python train.py --dataset="gratings and oriented noise at many angles and scales" --encoder_depths=[4, 4, 4] --decoder_norm="batchnorm" --decoder_activation="relu" --decoder_blocks_per_level=2 --decoder_attention=false --optimizer="adamw" --beta1=0.9 --l1_shrink=0.01 --batch_size=384 --lr_schedule="step"
Rows from block 2 of the encoder, named by matrix and row number. Each number is 50 + 15 x the weight over its row's rms, rounded and kept within 0 to 99. All counts start at 0. After the name is the row's rms in percent of the matrix's.
# mid20: scale 3 3x3 conv (encoder.blocks.2.mid.2.0.weight, 24x24x3x3), inputs 0-23, a 3x3 kernel for each
mid20.0 036:50 52 52 49 50 36 47 51 52 51 67 51 63 46 50 48 62 62 50 50 50 50 50 50 50 50 50 65 76 57 72 50 75 51 51 52 49 52 50 52 50 52 52 46 52 54 62 53 56 59 53 57 53 55 51 52 51 52 52 52 51 52 51 53 56 53 53 56 53 57 59 57 82 91 64 95 86 79 75 99 61 60 47 49 34 46 50 82 48 50 52 54 51 56 52 59 54 55 52 52 47 49 45 50 52 57 53 49 62 50 58 22 49 43 70 70 82 50 53 51 60 51 63 51 52 49 76 74 50 95 83 99 64 76 57 51 51 50 51 51 51 50 51 50 63 50 49 48 42 49 45 50 52 72 65 68 85 76 93 78 68 66 50 50 51 50 50 51 51 51 50 82 62 56 93 80 92 68 69 58 52 53 49 63 50 75 48 55 51 62 73 58 73 56 58 56 69 62 60 58 54 65 52 60 65 63 57 56 58 86 50 58 44 86 65 99
mid20.1 043:45 49 51 66 50 49 51 50 56 70 55 50 36 46 58 78 53 51 53 49 49 48 50 51 51 50 50 28 47 29 39 52 51 49 49 50 45 50 51 50 58 58 52 50 58 48 50 50 50 53 48 50 45 54 44 49 51 50 51 51 50 50 47 50 51 50 50 51 50 50 51 51 79 55 79 51 99 56 59 55 85 31 31 58 68 50 50 21 49 03 50 53 50 51 51 51 50 50 51 41 44 50 51 51 50 50 45 35 55 58 53 75 60 52 49 99 50 58 50 50 52 60 53 56 50 52 86 50 99 50 99 62 78 53 99 40 56 40 41 51 51 51 48 43 55 46 46 35 36 57 55 61 49 60 47 56 52 82 62 56 51 52 50 50 50 50 50 50 50 50 50 67 41 80 44 93 58 53 50 77 61 46 45 42 60 52 51 55 49 61 50 45 37 59 61 54 59 50 57 50 50 48 55 52 51 51 48 38 65 57 83 51 50 43 74 43
mid20.2 030:49 48 52 50 60 46 74 76 54 63 58 35 34 50 61 58 59 50 52 50 48 47 50 52 50 50 47 54 61 50 50 72 58 52 66 56 53 52 50 50 50 70 71 50 64 52 57 59 56 53 54 56 55 91 51 50 49 49 56 50 49 49 43 55 56 57 54 60 56 60 58 56 58 96 69 55 96 53 53 59 99 27 37 50 49 59 35 20 35 29 54 51 50 50 63 50 53 61 53 43 46 49 48 58 42 49 45 43 90 65 50 51 62 48 51 99 13 57 48 45 48 68 50 51 74 33 58 86 52 51 85 56 77 59 99 50 50 50 50 60 49 50 60 50 55 59 41 45 53 57 58 58 52 58 50 59 52 56 58 61 52 55 50 50 50 50 50 50 50 50 50 61 69 50 46 71 55 60 63 45 57 50 44 42 51 53 55 57 44 61 56 43 43 51 59 57 60 44 55 53 50 50 53 55 55 54 57 53 42 56 63 58 41 38 43 52
mid20.3 047:45 72 55 49 51 47 54 49 54 61 67 42 42 51 57 57 65 56 53 50 48 48 51 53 52 51 49 50 62 64 49 98 49 49 47 50 38 74 33 50 70 48 85 43 99 48 55 50 54 49 40 50 48 55 49 44 45 48 57 39 42 49 36 49 50 50 49 51 50 50 49 50 99 61 53 44 71 51 62 70 99 37 48 59 48 77 42 52 37 48 50 53 49 50 58 50 49 50 50 45 45 50 34 56 40 42 41 41 46 31 52 50 35 59 50 40 23 50 49 41 50 73 40 45 48 49 83 67 51 52 92 52 82 76 99 50 52 49 45 89 44 49 50 62 56 70 43 43 58 54 50 54 49 52 50 55 60 59 63 71 50 65 50 49 49 50 57 50 50 50 50 58 50 50 52 72 53 72 68 99 53 51 45 50 53 54 54 55 47 58 56 47 45 59 59 59 59 50 81 55 51 50 65 56 56 75 90 50 54 65 54 63 48 48 38 33
mid20.4 112:44 72 66 67 67 34 50 68 57 50 36 49 51 35 51 28 40 59 50 50 50 50 50 58 50 50 52 38 55 49 51 66 50 38 50 80 31 50 41 50 49 50 55 34 55 27 50 29 42 42 48 29 33 64 29 36 42 37 43 50 26 41 50 34 48 36 42 50 30 41 51 48 15 21 23 08 47 47 07 48 20 62 19 53 30 41 64 47 38 36 29 50 39 45 50 50 44 49 48 45 47 59 33 48 54 52 44 50 33 40 43 35 50 46 30 31 90 25 47 40 49 51 50 32 28 73 16 15 16 13 43 74 18 06 49 28 50 44 46 59 49 45 50 50 55 51 61 50 52 65 50 56 57 29 35 34 44 37 56 47 00 71 45 50 49 42 54 46 47 55 47 35 28 31 45 49 59 37 16 65 44 43 45 50 44 52 46 28 57 45 36 35 50 42 53 37 21 56 46 39 46 38 45 52 47 37 50 50 43 51 22 17 22 57 57 29
mid20.5 081:34 53 45 78 46 70 49 52 52 58 31 62 36 48 49 47 38 74 49 36 50 38 50 49 48 44 50 36 52 34 49 62 50 48 45 48 46 66 49 75 55 71 63 47 55 47 48 49 61 57 61 53 49 54 47 60 49 44 55 42 48 55 48 47 55 46 47 50 47 50 44 50 52 47 81 55 58 49 48 51 49 33 30 35 36 45 41 33 39 31 39 72 49 52 52 50 60 47 49 11 49 26 40 42 43 39 33 07 35 44 39 35 32 37 35 53 50 37 66 32 46 48 43 50 39 48 66 32 84 97 58 99 52 38 64 33 76 34 50 65 49 59 49 49 49 50 50 46 44 48 37 46 42 73 42 78 99 74 99 55 43 58 47 57 49 49 54 49 49 49 49 54 36 56 90 58 99 52 40 55 50 46 50 79 52 76 51 48 45 49 40 49 45 50 56 42 41 49 51 48 56 50 50 51 51 48 50 31 49 19 38 41 36 37 42 27
mid20.6 148:55 76 56 52 69 31 62 82 63 27 46 27 43 44 32 43 30 50 47 48 49 43 47 48 50 36 49 58 64 55 45 62 44 47 69 48 52 64 46 53 63 52 51 73 49 50 59 43 54 61 51 52 66 49 56 47 62 40 61 44 36 58 42 50 50 53 52 50 50 48 55 40 50 50 49 55 51 58 43 74 41 32 16 03 15 25 15 14 24 23 51 57 60 54 66 49 53 64 49 40 27 44 22 37 22 19 42 13 41 45 51 40 50 19 56 07 69 27 47 49 19 62 16 26 50 43 32 72 17 66 51 74 56 60 61 51 49 58 40 57 46 45 65 38 42 48 42 43 53 35 48 40 47 43 82 27 69 54 81 71 50 94 58 51 62 51 62 55 50 63 49 45 69 35 65 56 57 67 48 69 45 55 43 58 47 51 59 44 65 46 46 50 53 44 50 52 37 55 46 53 39 57 50 59 53 61 54 38 16 46 32 21 45 29 34 08
mid20.7 038:35 50 53 57 52 48 50 49 56 66 60 61 35 46 56 72 59 94 55 49 45 45 52 55 54 50 47 45 44 48 47 60 77 34 35 37 44 50 50 50 66 50 50 25 52 50 48 54 50 64 47 51 51 53 50 45 50 45 51 51 49 47 47 60 71 64 50 71 57 54 62 57 86 58 81 48 96 56 74 57 99 29 45 60 67 55 60 39 41 14 50 50 50 50 61 51 51 50 52 34 40 55 56 55 50 49 43 48 77 71 55 61 51 79 51 99 23 59 41 45 47 59 61 54 46 19 84 51 57 46 99 58 86 56 99 44 47 48 50 57 50 45 47 30 56 56 46 38 37 61 57 56 57 65 40 52 52 78 67 67 49 49 50 50 50 50 50 50 45 50 50 70 38 49 43 96 65 57 61 52 58 45 36 42 55 56 55 57 41 63 54 43 38 65 58 55 66 51 81 51 53 51 69 57 73 54 81 36 53 54 85 54 56 43 49 35
mid20.8 196:51 49 54 50 49 66 50 44 59 61 79 57 55 58 55 87 62 76 62 56 50 46 56 55 54 60 50 61 61 76 81 59 65 49 68 82 56 49 54 42 43 50 50 41 50 51 67 70 64 54 54 64 59 94 81 72 74 42 61 52 54 80 50 68 75 78 65 72 68 78 65 88 31 44 16 27 51 22 44 27 41 59 62 67 63 66 73 60 61 63 65 62 50 42 57 50 58 65 56 61 31 56 69 68 80 49 53 50 58 50 68 69 64 57 52 63 64 77 69 74 50 59 34 55 89 70 45 55 37 23 45 39 68 40 54 62 50 47 46 61 50 48 63 49 65 57 65 60 61 71 68 62 60 34 39 36 11 34 18 46 41 40 50 50 50 44 56 61 50 49 50 64 50 51 27 37 46 63 51 56 56 60 55 43 50 47 60 60 65 74 77 58 45 65 64 71 80 55 50 50 50 50 51 56 54 44 59 47 29 40 79 66 73 43 18 49
mid20.9 079:23 50 52 45 71 29 44 51 58 33 62 47 45 26 44 28 68 58 56 53 51 50 50 58 57 55 50 19 50 52 77 83 29 06 61 64 41 72 52 55 60 34 50 53 56 40 67 66 56 55 44 29 70 76 50 56 52 50 43 52 48 67 50 55 55 60 52 52 54 59 61 56 56 56 59 58 70 99 63 76 51 50 37 39 08 48 40 16 28 28 52 68 53 54 60 52 53 67 53 50 36 45 45 71 53 40 28 41 38 24 46 51 65 50 46 19 68 27 68 47 46 50 12 22 76 53 52 39 52 50 57 92 64 58 51 50 71 55 53 69 50 49 64 53 50 45 47 42 43 53 44 47 47 67 58 61 67 63 91 73 54 80 50 50 50 50 50 57 50 50 50 55 45 53 53 53 68 62 52 52 51 43 52 53 51 50 49 45 53 55 50 59 53 45 50 51 48 63 52 50 50 53 56 58 50 51 50 39 17 27 39 78 13 31 01 36
mid20.10 083:51 51 33 38 43 67 50 47 35 60 56 68 56 76 40 65 59 60 51 51 50 51 51 49 52 51 50 74 41 64 50 77 60 59 47 44 50 53 41 39 58 45 51 52 51 47 46 49 43 50 41 48 51 50 51 53 56 70 75 47 50 72 61 51 50 52 60 53 52 51 52 52 36 44 63 55 66 20 51 48 66 49 85 45 63 94 60 56 64 61 51 48 46 51 52 51 51 53 51 42 80 18 51 43 50 52 46 46 66 57 31 57 36 62 61 44 39 69 52 61 61 67 50 57 68 56 44 67 84 68 61 19 64 65 94 55 45 51 51 51 50 52 51 51 58 74 45 54 84 51 63 57 55 57 72 63 62 49 52 61 81 67 51 49 50 48 50 49 49 50 50 59 75 89 76 61 38 75 75 99 54 51 56 57 55 51 59 55 57 55 76 59 52 65 52 58 61 57 51 50 57 53 53 36 53 52 55 96 93 53 69 78 99 89 75 53
mid20.11 124:43 45 50 52 50 43 49 33 50 68 68 55 59 50 72 68 58 60 52 50 50 50 52 52 51 55 50 48 66 50 61 51 59 50 59 54 50 37 56 50 39 42 50 33 50 53 59 50 59 47 57 53 44 65 51 60 49 40 56 52 54 68 45 43 56 45 38 48 38 54 43 56 14 29 29 22 39 40 27 38 35 72 50 73 55 64 70 61 69 67 50 50 46 41 46 50 50 50 48 63 55 80 70 72 63 65 85 60 51 59 62 60 72 58 49 89 57 55 65 53 54 57 65 59 99 87 26 17 32 26 27 50 29 22 24 44 51 42 41 51 38 39 52 43 61 50 68 52 50 62 57 70 56 41 11 42 27 31 49 30 08 28 39 50 41 41 50 43 50 47 47 53 34 49 43 42 57 47 40 39 58 46 50 44 47 57 51 49 48 63 49 52 47 49 64 60 50 50 39 38 48 49 42 47 39 34 46 64 68 88 95 90 42 75 79 99
mid20.12 083:74 82 48 51 53 71 63 71 49 55 44 53 46 74 24 53 47 53 51 50 51 50 50 45 47 51 51 83 57 70 55 90 57 62 42 63 48 50 41 39 55 42 48 50 49 46 52 44 45 50 44 50 48 50 53 50 54 69 66 48 43 53 69 51 55 58 55 55 55 52 54 54 33 33 53 38 50 30 38 33 53 40 49 11 47 35 40 35 50 47 55 51 51 50 55 50 50 52 52 47 50 27 41 18 50 61 44 44 52 52 21 41 15 51 51 42 35 50 41 52 50 62 31 38 47 54 08 47 45 38 35 03 31 38 85 68 33 53 42 54 44 41 46 48 71 77 57 65 84 66 56 70 85 38 70 50 43 33 25 50 59 73 54 50 57 54 55 54 50 58 50 37 63 61 58 49 18 55 54 99 45 66 55 55 53 47 50 50 72 51 64 55 55 64 42 57 64 66 28 34 46 47 42 14 41 37 54 51 69 42 39 34 99 56 82 04
mid20.13 026:30 47 47 68 48 47 43 99 37 41 18 50 34 62 32 46 48 52 50 46 50 50 50 50 50 50 50 62 56 50 87 90 50 49 49 49 49 48 47 49 49 49 49 50 49 50 48 50 50 52 50 50 50 49 48 48 48 49 49 48 49 49 48 45 49 53 58 60 49 61 49 49 58 66 65 63 71 54 50 99 50 60 50 26 34 91 50 51 30 51 50 48 49 73 49 50 48 49 49 07 49 05 52 49 50 47 50 00 51 73 51 50 51 23 50 52 99 50 48 49 55 49 41 49 51 49 61 63 61 54 77 99 52 66 53 50 49 49 48 50 49 48 50 49 99 92 50 63 79 83 69 64 54 55 59 62 56 61 83 54 50 52 50 49 49 50 49 49 50 50 49 59 61 63 55 66 51 50 54 55 50 50 52 51 50 53 52 50 52 48 51 59 52 57 50 50 44 52 51 54 53 51 50 70 51 57 50 54 62 20 25 16 57 54 53 13
mid20.14 076:55 49 46 42 52 84 66 45 39 55 84 62 58 42 52 64 71 69 53 54 52 49 50 53 52 54 54 67 41 58 43 50 42 26 48 32 50 50 50 50 48 42 55 48 50 50 42 52 49 35 30 44 53 50 40 43 41 45 48 44 40 55 41 36 33 24 36 24 30 34 35 43 19 27 29 31 15 14 29 06 43 41 45 50 59 73 77 46 37 33 48 39 36 35 49 46 51 48 49 47 41 44 37 64 55 48 47 44 51 46 48 49 57 66 43 46 00 65 46 48 41 50 54 47 99 43 38 48 45 41 17 25 35 41 83 50 41 51 36 50 50 48 48 44 46 50 41 40 64 51 45 46 36 41 40 44 28 24 26 35 50 38 50 48 48 50 49 50 50 47 50 51 50 50 41 32 41 38 61 49 54 45 49 41 44 49 47 59 50 53 62 49 34 32 42 51 71 52 39 39 40 41 33 35 38 41 40 83 50 49 80 99 99 57 30 30
mid20.15 084:35 55 33 50 48 58 55 60 59 47 25 49 50 48 48 42 21 53 50 41 64 50 51 50 50 38 50 42 52 36 47 69 50 49 51 54 47 74 48 73 60 67 73 49 76 38 50 50 58 63 85 65 43 96 50 57 48 31 56 41 48 50 36 47 64 45 46 58 46 50 37 50 34 51 80 52 74 84 38 59 66 41 21 35 35 44 36 27 42 29 50 70 49 50 62 49 59 53 49 26 48 04 35 40 27 41 49 02 52 52 42 49 42 48 42 76 53 33 72 22 45 52 43 52 48 45 47 45 64 59 51 96 53 33 82 41 75 29 45 62 44 54 57 49 48 44 42 40 46 50 46 43 40 64 49 69 71 51 99 67 36 86 47 56 49 49 61 48 49 50 49 55 47 54 63 51 76 52 37 76 51 50 52 56 51 76 52 48 53 49 45 52 50 50 55 51 46 51 52 50 56 51 51 55 52 48 54 41 49 23 33 15 17 31 51 06
mid20.16 046:53 88 50 50 52 49 61 99 50 42 38 56 50 84 35 54 37 57 50 50 50 50 50 50 50 48 56 49 54 47 12 61 38 51 53 41 58 65 33 48 69 61 82 61 60 48 40 41 33 49 49 57 50 38 48 50 51 50 64 50 53 50 61 48 50 50 50 55 50 50 51 50 40 41 37 11 38 42 44 36 41 66 59 20 31 39 57 49 47 32 48 52 50 50 53 50 50 56 50 50 90 45 44 42 46 50 50 50 00 46 32 30 12 00 14 04 50 29 50 49 22 57 38 50 50 48 25 53 38 19 40 40 56 15 70 53 52 54 44 72 50 50 69 50 50 51 51 52 54 51 51 48 51 27 53 41 47 33 49 61 40 68 50 50 50 50 57 50 50 56 50 12 52 48 21 43 34 55 10 69 42 56 50 47 46 47 59 46 60 37 50 50 49 46 43 50 49 54 47 50 49 44 45 49 50 40 50 74 78 49 32 29 51 46 77 03
mid20.17 039:45 50 56 41 45 62 50 47 39 72 74 50 45 43 62 61 82 51 52 50 45 50 50 56 52 50 49 49 49 52 27 50 42 35 50 26 34 50 54 50 52 50 50 50 52 50 50 55 54 55 50 52 52 56 35 49 41 51 54 52 47 50 50 53 56 54 57 55 57 56 54 57 99 50 56 44 56 58 74 67 89 46 45 50 63 63 74 55 38 39 52 53 48 53 55 54 53 54 54 40 49 54 18 57 42 47 37 51 48 20 58 53 50 62 54 48 01 50 51 52 51 63 54 52 60 51 99 57 73 64 64 60 83 70 99 50 50 50 44 53 50 50 50 52 63 62 39 40 48 58 50 54 47 77 49 75 58 58 62 75 66 76 50 50 50 50 50 50 50 50 50 92 39 74 64 74 59 58 71 70 57 47 44 52 50 58 51 59 43 66 73 41 50 50 62 55 68 43 70 56 52 50 55 60 58 64 57 46 48 53 57 89 90 52 34 40
mid20.18 178:49 72 53 71 60 68 70 50 66 46 42 50 49 50 47 49 48 56 50 37 52 45 45 48 49 45 50 46 70 49 44 67 49 47 55 49 56 75 58 67 63 65 64 60 65 54 70 50 76 53 73 64 49 64 41 49 49 16 57 21 40 50 33 47 48 40 47 45 41 51 43 43 47 53 54 52 57 49 49 68 52 34 31 33 29 37 25 29 32 25 50 55 55 68 61 57 63 55 61 19 44 31 24 45 18 24 31 11 39 38 40 37 36 44 47 36 42 22 58 20 21 50 29 47 38 31 58 59 55 90 52 82 68 58 80 26 61 49 50 55 50 58 60 58 45 45 41 33 38 32 36 31 34 71 58 66 92 50 94 71 48 83 45 59 50 48 57 44 52 55 50 56 62 50 80 49 78 65 50 70 54 48 50 76 47 71 56 41 53 49 41 50 53 39 53 45 35 49 57 55 54 67 51 76 65 58 67 30 40 35 27 38 23 18 41 08
mid20.19 139:25 53 63 76 49 32 24 33 51 94 48 52 39 37 87 82 59 50 67 41 52 50 50 50 60 50 51 51 64 59 61 62 59 51 38 51 50 52 52 58 51 53 51 50 50 53 58 55 71 57 65 53 35 55 60 54 58 57 61 73 64 49 52 44 55 51 51 54 50 55 59 60 68 41 55 57 57 58 59 53 50 53 43 84 52 30 26 56 43 75 52 60 48 57 57 61 56 58 51 47 53 71 60 43 42 55 70 77 53 57 60 61 59 56 52 58 54 55 58 39 57 53 79 50 38 28 86 41 55 66 66 84 76 48 55 42 56 46 53 57 53 51 51 50 55 52 52 46 38 56 49 53 58 71 43 58 78 72 84 72 35 60 43 51 51 49 49 48 44 50 50 68 50 51 69 74 70 65 46 53 59 51 44 56 50 55 58 46 49 72 52 50 54 51 62 73 49 58 67 52 58 56 56 58 62 51 52 33 86 99 79 47 00 51 99 99
mid20.20 109:49 42 53 50 47 47 48 41 51 66 67 58 58 61 70 59 53 52 50 50 50 51 50 50 50 52 50 50 74 47 58 54 50 49 53 45 50 38 47 35 32 35 38 29 42 50 60 50 50 49 56 50 49 50 50 51 43 50 50 50 50 50 42 43 50 42 38 44 45 50 37 50 22 44 37 14 45 35 15 29 29 74 58 74 61 67 57 71 78 68 49 50 44 43 51 47 50 50 50 61 54 67 85 53 50 69 87 73 51 50 50 50 51 50 44 61 46 52 57 47 51 53 50 49 62 49 25 03 02 05 35 20 00 00 22 41 51 35 38 48 38 45 50 46 58 50 68 55 55 58 57 72 56 43 23 33 11 32 28 30 12 20 41 50 42 50 48 44 50 41 50 49 20 36 19 41 42 30 35 25 50 45 50 44 49 49 46 46 46 52 42 50 49 48 50 50 47 50 49 47 44 45 39 33 37 39 48 59 60 77 80 65 44 62 70 99
mid20.21 107:69 55 31 38 50 75 62 48 38 37 54 65 49 72 03 50 59 67 49 52 53 48 50 48 49 61 52 64 32 57 49 78 48 47 30 51 37 50 32 39 51 45 47 51 47 40 33 40 43 50 27 43 47 49 51 49 58 54 66 49 40 71 74 36 37 38 43 36 38 38 41 40 13 37 46 34 39 12 17 34 52 44 59 33 39 64 68 42 49 52 47 41 43 42 53 45 50 56 53 51 53 31 25 37 78 61 49 40 62 45 25 39 34 67 46 37 21 51 40 50 44 56 37 45 55 52 22 50 49 32 19 15 31 51 80 58 30 54 43 53 51 43 50 50 50 55 44 51 67 54 50 53 55 46 59 45 33 17 41 49 64 67 50 50 52 50 51 58 50 58 50 45 56 52 42 27 32 49 58 77 50 51 66 46 42 48 54 59 71 43 60 47 38 42 40 50 62 51 33 39 41 37 27 28 30 40 47 83 74 33 41 74 99 74 50 00
mid20.22 096:54 71 54 75 53 64 66 52 74 40 20 44 53 38 50 30 30 44 50 45 51 51 49 52 50 44 50 32 74 41 41 56 36 44 52 53 51 78 58 81 61 75 76 49 83 43 56 44 52 40 44 52 40 73 43 55 46 39 63 47 50 49 50 35 51 29 43 51 40 45 36 48 24 12 41 19 35 17 14 26 43 36 18 41 43 35 35 39 10 28 42 59 47 48 61 50 51 47 50 38 49 44 45 49 39 48 29 37 21 25 16 23 19 38 34 40 23 36 72 28 46 52 47 57 45 50 24 15 57 50 29 49 42 14 80 36 74 47 48 63 48 60 54 59 41 40 46 43 42 48 35 34 39 46 27 50 74 29 80 50 18 67 50 58 50 50 63 50 50 50 50 34 30 43 62 37 53 47 40 79 43 38 45 54 46 49 38 41 48 33 33 36 48 44 41 36 38 40 42 39 50 47 40 45 46 39 51 50 41 45 34 52 28 40 37 05
mid20.23 130:67 72 49 43 46 63 65 67 62 29 52 49 42 49 19 51 50 35 44 52 53 59 50 42 50 48 54 70 48 50 34 52 50 52 46 43 49 56 37 33 63 42 47 63 47 54 42 37 09 51 14 50 68 34 48 52 60 59 67 48 49 50 51 57 43 69 77 52 68 51 51 52 27 38 43 50 17 33 55 50 51 28 67 18 24 30 38 38 39 49 47 50 51 50 51 42 50 62 50 42 51 21 23 32 44 35 39 40 54 54 50 37 27 53 63 16 48 47 27 48 30 56 07 38 44 33 28 58 41 40 38 00 54 81 31 65 39 55 41 61 50 48 49 45 48 63 46 57 60 43 51 51 50 27 59 27 14 23 10 48 88 27 67 50 62 64 50 65 54 50 58 39 55 47 47 49 37 59 74 52 43 61 47 48 51 45 59 73 52 41 52 46 53 58 24 46 63 38 35 46 34 32 45 24 43 54 38 36 35 24 42 23 99 33 14 41